Rows from block 12 of a small image classifier, named by matrix and row number. Rows with one number belong to one neuron. Each number is 200 + 30 x the weight over its row's rms, rounded and kept within 0 to 999. All counts start at 0.
Before each neuron's rows are labels from the 100 images, of 14848, where the neuron reaches its highest value: "responds to" is what is common among them; "peak at" is the part of the image that holds the peak. Only what is clearly more common there than usual is listed. The data: dashed paths with two dots that lie on the same path or on different ones.
# fc1: MLP up (model.blocks.12.mlp.fc1.weight, 512x256), inputs 86-171
# fc2: MLP down (model.blocks.12.mlp.fc2.weight, 256x512, transposed), outputs 86-171

responds to: many distractors
peak at: top right
fc1.186,198,235,149,221,193,222,236,143,235,199,179,204,237,242,187,141,179,199,225,190,157,224,149,230,166,166,276,227,192,199,212,182,217,255,196,155,222,194,169,182,230,209,157,249,185,208,167,237,199,184,205,190,213,176,241,176,205,224,176,205,176,209,225,178,159,195,150,188,152,225,219,176,187,214,210,276,196,219,209,224,240,252,245,175,128,207
fc2.186,198,183,241,152,197,199,193,257,160,190,211,178,197,183,188,238,248,234,147,227,274,205,250,144,191,224,154,189,238,205,221,202,167,181,160,223,185,204,170,192,189,167,229,183,208,204,211,133,200,225,196,254,169,210,215,186,224,219,220,212,209,220,192,226,183,184,210,209,209,190,177,188,205,192,210,150,205,166,221,176,202,155,164,201,246,161

responds to: medium paths
peak at: bottom centre
fc1.420,123,191,226,194,201,210,187,175,202,246,203,162,208,149,206,165,143,114,215,227,216,196,217,158,155,162,221,207,160,181,173,191,230,173,147,183,191,175,280,180,172,189,195,165,173,202,230,204,247,166,158,267,197,134,196,201,178,177,174,180,185,275,198,262,194,160,264,172,217,196,168,225,194,258,208,169,185,205,194,223,231,182,169,191,146,164
fc2.420,240,219,206,167,236,180,192,160,181,206,134,223,263,225,155,229,243,232,233,183,200,172,198,215,207,185,181,182,198,231,178,212,231,212,249,209,150,198,174,226,182,257,204,222,191,172,187,243,172,213,246,206,197,239,216,210,203,192,207,217,219,134,168,192,202,198,163,244,205,169,212,195,168,189,219,204,208,155,175,234,135,241,213,200,192,240

responds to: many distractors; medium paths
peak at: bottom centre
fc1.161,239,253,188,264,212,230,230,177,238,174,208,195,198,205,210,215,174,211,175,180,175,214,251,190,212,206,143,152,234,252,197,147,194,223,232,143,140,268,182,203,250,217,171,187,262,245,210,197,219,182,194,182,205,211,219,129,221,224,190,189,222,181,176,192,212,192,292,153,162,209,194,200,221,207,228,178,211,187,245,238,156,212,201,192,224,216
fc2.161,176,174,215,153,233,210,187,190,167,218,144,210,165,201,206,187,214,208,207,211,271,139,162,209,181,184,244,227,213,201,185,252,208,207,232,212,224,161,224,199,162,145,267,187,194,204,212,247,172,247,162,216,232,240,218,206,270,167,175,195,223,207,214,224,194,258,182,189,209,184,207,244,153,202,186,197,158,207,178,201,183,236,196,166,226,179

responds to: many distractors; long paths
peak at: centre
fc1.179,175,237,168,230,234,178,190,178,190,199,219,160,197,204,195,227,202,213,246,181,167,221,190,193,147,197,206,153,230,226,218,219,205,204,210,190,145,248,180,201,175,169,248,225,194,168,240,177,188,174,205,212,187,188,152,192,205,229,204,156,183,245,219,150,181,183,193,163,246,225,208,250,171,212,237,173,164,243,202,240,195,201,210,118,230,204
fc2.179,168,216,269,207,217,281,206,193,201,213,204,219,210,208,186,168,152,142,198,232,194,205,176,214,191,216,234,195,194,140,169,149,214,207,250,172,240,247,208,197,223,240,158,195,227,184,216,212,267,188,191,202,197,173,219,227,189,166,196,207,250,202,152,192,182,164,202,256,195,180,143,142,212,187,225,249,219,184,251,208,196,223,193,159,215,202

responds to: medium paths
peak at: middle left
fc1.98,241,201,232,176,207,185,175,224,252,184,183,205,228,196,225,180,178,202,187,188,235,220,212,229,215,175,209,263,225,224,277,234,201,243,205,175,172,194,189,241,212,202,184,216,233,217,196,224,246,132,194,206,210,205,164,227,154,211,211,145,204,227,257,211,163,166,194,206,169,179,216,222,186,279,239,230,175,185,181,199,183,213,246,159,168,196
fc2.98,159,226,187,240,198,177,231,184,183,200,174,184,244,201,195,226,224,197,240,238,192,152,172,200,205,208,203,194,207,200,118,176,172,211,153,239,217,237,197,214,162,205,204,200,141,188,183,200,181,234,186,164,215,228,291,199,248,185,208,193,231,156,248,151,271,182,251,185,219,243,173,177,169,137,183,189,233,231,220,194,164,165,192,207,264,210

responds to: medium paths
peak at: top centre
fc1.495,209,189,188,266,198,207,254,224,198,196,241,135,150,203,167,210,198,138,204,144,136,177,195,223,197,252,219,193,225,182,178,143,243,203,191,230,228,221,225,171,202,167,216,201,217,253,199,186,200,221,221,217,147,173,175,160,243,216,199,216,251,186,201,186,206,211,275,214,204,174,199,213,172,227,175,169,208,208,205,237,221,210,176,210,204,219
fc2.495,195,201,174,172,246,188,158,198,210,224,184,248,200,198,209,217,178,300,201,244,252,183,192,175,198,183,167,207,157,132,231,252,173,176,199,192,151,179,223,249,208,182,189,184,141,170,187,173,208,196,219,200,187,208,221,189,175,187,248,194,142,202,217,204,234,135,177,178,206,194,165,194,222,189,160,217,174,206,180,182,208,181,186,193,165,171

responds to: medium paths
peak at: middle right
fc1.206,171,180,161,226,224,253,218,227,200,223,219,246,217,188,288,161,198,178,199,157,191,192,204,203,165,274,225,207,164,216,256,235,183,211,244,195,215,207,211,241,191,204,223,182,170,198,173,242,182,170,224,243,237,195,120,147,176,175,209,152,188,223,169,201,153,228,173,238,180,195,219,222,204,151,179,198,165,200,156,218,228,229,213,228,236,178
fc2.206,249,206,204,178,156,204,183,216,172,185,199,133,196,183,171,222,166,205,152,213,136,232,209,185,193,154,196,222,185,161,198,199,209,191,154,176,184,200,276,174,171,194,175,212,209,190,213,140,208,223,154,171,167,197,223,242,195,230,211,236,179,180,183,174,238,191,185,190,225,217,158,190,208,192,176,214,222,191,220,221,210,212,194,172,167,211

responds to: many distractors; medium paths
peak at: middle right
fc1.290,154,177,246,256,165,233,212,179,195,164,196,172,202,212,165,184,196,291,202,205,214,232,188,170,159,201,203,205,206,221,225,216,188,209,177,188,178,189,159,210,180,220,201,192,183,189,143,170,231,181,204,268,256,215,279,198,188,172,193,160,210,230,216,215,146,173,145,210,256,216,218,203,179,219,205,164,199,170,244,216,197,134,160,134,151,224
fc2.290,214,202,183,176,213,156,217,207,193,177,225,208,209,132,163,234,187,119,215,204,182,152,220,234,264,166,209,229,220,194,192,163,217,209,206,251,210,213,225,190,233,202,192,182,198,240,242,161,207,220,204,156,154,175,162,194,207,239,195,224,203,173,168,179,212,213,192,200,153,174,238,200,227,218,199,191,191,242,152,133,186,227,251,251,228,187

responds to: medium paths; many distractors
peak at: centre
fc1.88,181,193,208,216,193,190,197,224,192,215,226,196,178,233,214,207,189,211,157,179,226,180,182,235,195,184,194,199,226,225,216,205,188,239,189,210,235,215,221,218,216,174,228,192,147,205,256,268,180,210,212,200,140,198,229,228,205,180,183,197,216,158,189,227,208,265,190,251,218,201,188,231,201,118,183,207,195,217,171,152,226,167,228,187,204,204
fc2.88,199,233,204,151,242,219,228,236,270,203,208,215,205,142,175,213,186,200,241,221,191,256,172,215,236,197,208,193,189,179,163,253,177,145,197,200,191,189,157,195,195,206,207,202,184,225,163,108,218,216,177,203,235,220,203,215,169,188,191,173,174,196,163,149,204,171,178,191,207,140,207,161,217,281,237,154,243,199,277,209,197,160,200,188,200,186

responds to: medium paths; many distractors
peak at: centre
fc1.70,225,248,166,204,119,212,203,193,213,189,161,165,211,191,173,240,172,187,138,242,216,203,241,182,216,243,158,210,181,205,129,165,237,151,221,158,210,190,181,267,143,221,197,177,164,200,200,186,236,195,171,198,113,203,183,209,241,208,244,143,186,206,175,244,207,175,171,181,191,192,194,245,223,176,178,232,201,236,171,264,180,158,201,191,233,174
fc2.70,137,198,175,227,241,226,222,176,207,196,263,209,147,192,257,186,230,141,180,214,175,161,184,229,200,235,232,220,206,169,251,232,170,216,245,202,215,212,217,181,226,219,223,205,178,207,204,211,197,184,226,155,263,203,211,163,182,240,207,248,214,235,223,208,213,228,212,279,217,248,185,141,219,207,193,206,172,212,234,176,256,226,196,182,185,208

responds to: many distractors
peak at: centre
fc1.486,194,235,166,158,222,139,179,220,205,253,228,201,207,240,168,230,146,137,234,222,227,176,169,243,231,172,237,187,226,255,218,189,184,162,205,219,163,214,196,198,206,190,192,165,173,154,176,217,230,195,163,194,223,182,183,217,198,225,228,193,224,202,212,214,208,193,260,183,195,156,196,276,216,225,161,212,203,210,148,142,193,194,195,264,268,221
fc2.486,247,166,199,196,207,203,217,212,187,157,220,137,164,109,240,253,238,229,200,147,174,197,198,226,174,221,217,246,148,213,216,255,221,183,230,187,185,188,174,198,210,197,202,217,212,211,206,195,178,223,191,257,244,180,169,141,173,177,142,170,183,208,205,176,178,233,147,247,213,235,203,201,163,157,237,183,160,227,231,189,218,230,237,182,181,179

responds to: medium paths
peak at: bottom centre
fc1.258,209,241,215,210,209,206,267,217,160,226,214,185,181,191,166,183,198,221,232,198,192,190,194,163,211,195,191,230,185,218,199,210,187,250,168,202,206,226,226,230,182,203,227,75,215,178,223,193,157,185,199,237,220,219,186,217,227,172,222,166,173,147,203,212,177,172,282,219,202,213,169,242,212,185,200,213,215,179,248,148,226,212,203,172,189,222
fc2.258,208,174,188,218,227,209,173,178,211,219,160,155,234,217,242,185,158,191,203,213,196,221,172,203,209,183,233,155,201,210,215,233,242,197,219,242,252,171,209,215,193,199,176,306,223,213,228,211,247,228,130,231,164,194,223,166,185,195,177,222,242,241,153,195,194,220,147,157,211,165,227,153,203,223,199,174,177,167,205,212,180,207,195,204,181,208

responds to: many distractors; long paths
peak at: centre
fc1.128,213,203,176,224,236,194,241,154,204,164,226,146,213,217,229,204,190,173,249,166,178,174,200,237,248,213,144,164,175,200,180,217,217,193,190,165,235,200,194,220,149,212,226,201,247,213,140,169,209,208,177,195,159,171,169,190,211,208,176,166,258,248,224,188,193,218,188,148,194,267,166,160,181,198,155,218,269,232,188,200,212,161,174,189,256,211
fc2.128,168,177,205,208,157,205,179,185,245,235,234,204,205,181,115,172,196,178,157,193,215,278,223,196,216,216,181,181,217,162,264,190,210,244,182,221,172,226,211,207,221,220,166,189,235,177,237,143,227,203,203,200,255,177,202,227,168,219,210,218,161,192,166,189,185,131,196,192,210,181,197,206,230,206,221,210,128,216,246,170,203,206,206,192,211,216

responds to: medium paths
peak at: middle right
fc1.282,170,179,196,197,221,227,216,209,185,218,163,145,149,221,200,225,224,240,211,190,149,228,212,205,213,177,208,236,251,175,225,191,123,171,232,150,241,239,174,197,215,238,183,199,183,214,235,221,183,241,201,171,165,196,185,214,244,199,205,208,234,139,220,167,200,218,163,221,219,169,161,184,170,207,247,182,213,231,215,207,178,158,168,199,187,195
fc2.282,193,201,160,207,246,199,128,195,227,223,196,230,224,200,221,194,168,207,192,211,170,192,214,204,199,206,199,206,180,170,177,239,249,215,222,244,177,209,206,238,187,150,183,238,190,201,202,214,189,219,173,235,199,236,239,232,147,196,251,136,195,209,173,204,169,211,264,170,216,175,257,258,247,208,163,219,162,176,189,171,232,248,215,170,216,170

responds to: long paths
peak at: top centre
fc1.76,208,223,194,236,146,158,197,169,168,183,173,198,197,191,203,203,183,173,171,176,189,189,162,233,219,190,253,207,231,192,225,204,194,203,213,215,165,186,189,195,232,228,213,241,188,144,195,153,158,167,222,180,226,185,231,170,184,232,177,148,198,250,228,189,239,200,257,248,144,214,187,234,243,187,210,230,209,183,181,216,205,233,205,161,224,242
fc2.76,216,231,218,138,201,208,250,244,205,209,209,192,223,207,216,189,208,185,226,195,233,188,215,232,208,233,172,202,145,176,193,175,203,138,197,157,256,201,200,204,193,149,189,186,158,252,214,258,216,245,201,201,211,200,192,230,210,184,220,225,183,177,183,210,173,225,143,177,262,179,231,172,169,211,196,160,176,212,198,145,223,177,214,180,187,159

responds to: many distractors; short paths
peak at: centre
fc1.457,216,217,242,254,235,185,143,198,195,221,200,236,240,229,207,198,196,217,157,188,197,169,162,192,181,211,180,201,174,160,188,201,244,150,217,242,200,168,144,178,192,193,186,193,175,188,176,171,246,239,191,190,193,141,190,242,196,187,192,193,158,207,185,150,206,232,207,171,201,179,245,263,156,258,185,186,147,191,163,128,189,240,184,194,225,234
fc2.457,172,167,175,168,172,189,243,250,207,221,219,163,143,226,179,218,235,171,231,217,152,226,196,172,219,196,190,191,179,216,165,221,184,217,221,199,215,143,183,229,200,215,224,195,233,181,185,202,83,221,182,151,195,241,177,178,245,192,211,177,181,185,161,208,165,183,219,218,164,211,206,200,228,172,195,180,152,178,222,214,208,161,214,217,198,173

responds to: long paths
peak at: centre
fc1.97,199,225,177,211,218,224,184,215,166,200,175,220,203,201,230,181,183,199,194,202,170,170,171,257,177,158,173,145,214,211,198,166,217,192,197,209,221,183,144,228,192,197,195,242,183,187,155,202,209,228,236,192,228,225,188,209,140,148,198,172,198,165,195,195,234,237,159,207,179,187,219,178,234,204,238,234,152,179,183,207,255,222,192,158,164,155
fc2.97,235,214,207,168,202,172,178,217,247,264,220,193,192,227,248,274,204,192,285,190,175,171,227,169,183,229,198,238,165,186,203,243,195,144,217,165,228,173,246,192,205,165,189,197,188,231,214,197,188,165,194,160,157,184,223,187,186,205,177,144,204,205,212,172,179,200,239,197,212,186,145,224,198,176,205,203,231,221,259,210,190,222,215,187,229,240

responds to: short paths
peak at: top centre
fc1.439,155,213,226,200,228,192,221,142,220,205,176,211,178,193,155,213,211,243,187,187,249,157,220,127,217,246,217,171,185,219,218,172,215,232,173,218,225,149,144,209,247,210,181,138,217,242,211,201,214,204,194,210,166,191,200,209,191,189,203,250,168,143,188,245,200,237,232,237,221,169,228,158,168,176,227,209,157,254,234,220,231,232,225,151,237,196
fc2.439,216,175,211,195,198,227,219,221,154,169,175,212,212,207,198,195,209,141,180,194,171,215,154,237,151,139,265,215,274,175,142,227,201,166,189,157,197,242,242,178,158,209,200,255,213,220,168,221,139,188,259,184,201,181,194,166,243,208,229,218,207,215,203,149,191,182,196,236,178,173,205,164,190,213,206,187,260,166,195,135,210,209,189,230,195,222

responds to: many distractors; long paths
peak at: centre
fc1.194,208,217,135,200,200,248,243,248,190,194,168,231,218,166,170,199,192,141,190,211,239,188,245,190,124,231,213,178,151,162,160,222,217,207,203,200,211,233,166,263,193,286,216,216,204,161,158,202,179,150,180,248,231,165,190,178,156,193,222,178,188,170,213,162,173,165,190,154,172,220,243,268,160,205,207,273,239,184,199,176,208,168,197,142,203,204
fc2.194,180,166,233,192,173,190,162,138,208,200,250,151,148,217,249,180,206,250,215,176,209,262,166,196,199,210,236,214,238,223,193,211,233,190,224,195,207,217,207,160,193,131,210,182,208,235,226,194,223,254,236,126,132,209,206,203,239,231,196,228,180,275,194,227,241,201,216,211,206,197,143,162,228,199,181,181,204,185,221,224,195,214,209,205,220,200

responds to: medium paths
peak at: centre
fc1.440,177,187,222,246,195,221,206,166,180,259,246,187,160,175,165,198,139,220,163,164,160,250,152,191,205,202,140,219,195,188,218,242,204,181,254,165,211,178,200,218,168,227,219,211,207,166,157,219,189,220,185,217,165,191,224,254,193,234,197,194,243,204,191,169,172,254,231,214,174,231,176,194,169,252,245,195,207,144,205,153,190,210,163,147,222,196
fc2.440,219,214,200,188,185,184,178,237,226,179,168,209,247,183,231,194,193,195,186,217,243,103,233,139,230,195,229,234,190,194,170,156,243,209,203,191,145,196,135,179,220,135,149,169,202,243,198,177,238,214,182,204,185,191,157,172,243,208,172,183,219,211,232,228,208,160,182,176,232,198,213,254,264,185,206,216,183,214,180,193,197,223,225,211,189,195

responds to: medium paths
peak at: bottom centre
fc1.469,204,190,182,202,211,121,156,220,207,207,153,188,240,232,213,195,218,240,225,220,235,198,179,244,185,221,180,212,150,200,231,193,194,192,257,163,191,227,143,208,240,137,237,209,195,208,214,231,188,187,198,199,282,256,227,207,230,190,238,232,284,207,171,162,235,259,194,182,224,185,174,190,236,195,210,193,249,175,183,242,197,226,202,206,107,137
fc2.469,218,213,245,199,169,271,224,193,152,200,252,189,188,180,233,174,161,213,186,155,187,172,203,228,221,262,188,170,205,237,191,154,177,185,156,215,227,206,180,171,206,232,185,234,226,136,223,148,212,193,183,182,200,192,190,228,160,215,201,165,177,152,205,229,196,162,214,242,224,206,232,229,199,161,163,179,168,232,198,117,209,206,220,178,192,239

responds to: many distractors
peak at: centre
fc1.355,180,240,197,247,230,198,182,165,204,232,206,221,191,198,239,212,172,227,210,232,205,214,243,205,189,212,198,186,150,189,205,196,185,190,175,217,188,261,208,223,206,145,187,223,195,164,189,232,189,220,214,229,127,207,257,212,229,255,173,219,256,188,201,217,152,217,226,221,197,202,202,213,192,197,253,169,183,124,180,154,225,195,185,196,206,201
fc2.355,204,169,217,144,187,214,214,196,212,170,174,242,202,237,159,212,214,175,204,229,197,200,194,192,191,214,204,128,186,234,268,243,214,239,212,179,225,181,191,215,198,234,209,167,157,212,200,154,214,190,209,211,245,252,217,188,154,186,213,158,143,203,237,205,255,194,208,190,252,206,179,179,212,229,183,237,225,215,215,257,220,183,214,189,241,174

responds to: medium paths
peak at: centre
fc1.340,217,206,172,228,172,231,167,149,247,162,166,243,163,192,210,208,218,149,189,141,238,237,239,212,174,181,227,253,207,170,187,205,212,212,220,241,162,204,154,255,168,191,145,210,159,198,184,218,252,193,201,267,131,170,180,234,196,204,201,162,213,251,226,232,203,172,153,224,168,218,175,173,268,234,179,182,177,160,129,212,144,173,220,202,185,175
fc2.340,166,169,219,194,183,194,246,217,181,205,240,143,206,186,187,210,213,266,211,221,169,167,247,167,219,213,131,183,173,203,176,212,201,161,148,184,222,205,200,190,178,226,205,252,200,183,191,205,190,238,204,186,260,209,221,152,177,204,205,234,240,163,160,181,190,220,223,162,251,205,260,211,174,182,172,235,213,252,237,192,258,213,188,216,191,198

responds to: short paths
peak at: top centre
fc1.1,197,200,188,242,189,225,198,169,212,193,121,211,189,237,202,272,210,179,212,218,233,214,204,194,207,175,246,201,189,201,198,200,171,174,189,160,211,167,178,218,221,171,185,194,177,209,214,206,227,181,169,258,250,243,237,203,213,162,208,181,108,214,218,205,172,164,210,233,187,193,170,193,194,211,192,209,181,223,193,227,126,172,208,213,200,163
fc2.1,180,153,175,221,177,191,221,241,160,240,213,188,206,206,196,159,205,212,214,222,231,180,229,224,238,178,160,178,251,174,196,249,232,240,181,243,280,223,203,216,226,231,184,206,185,209,204,214,229,200,282,211,138,223,220,182,237,157,200,258,230,194,181,208,250,224,171,190,222,152,186,209,187,144,177,193,193,184,173,158,253,181,231,197,215,206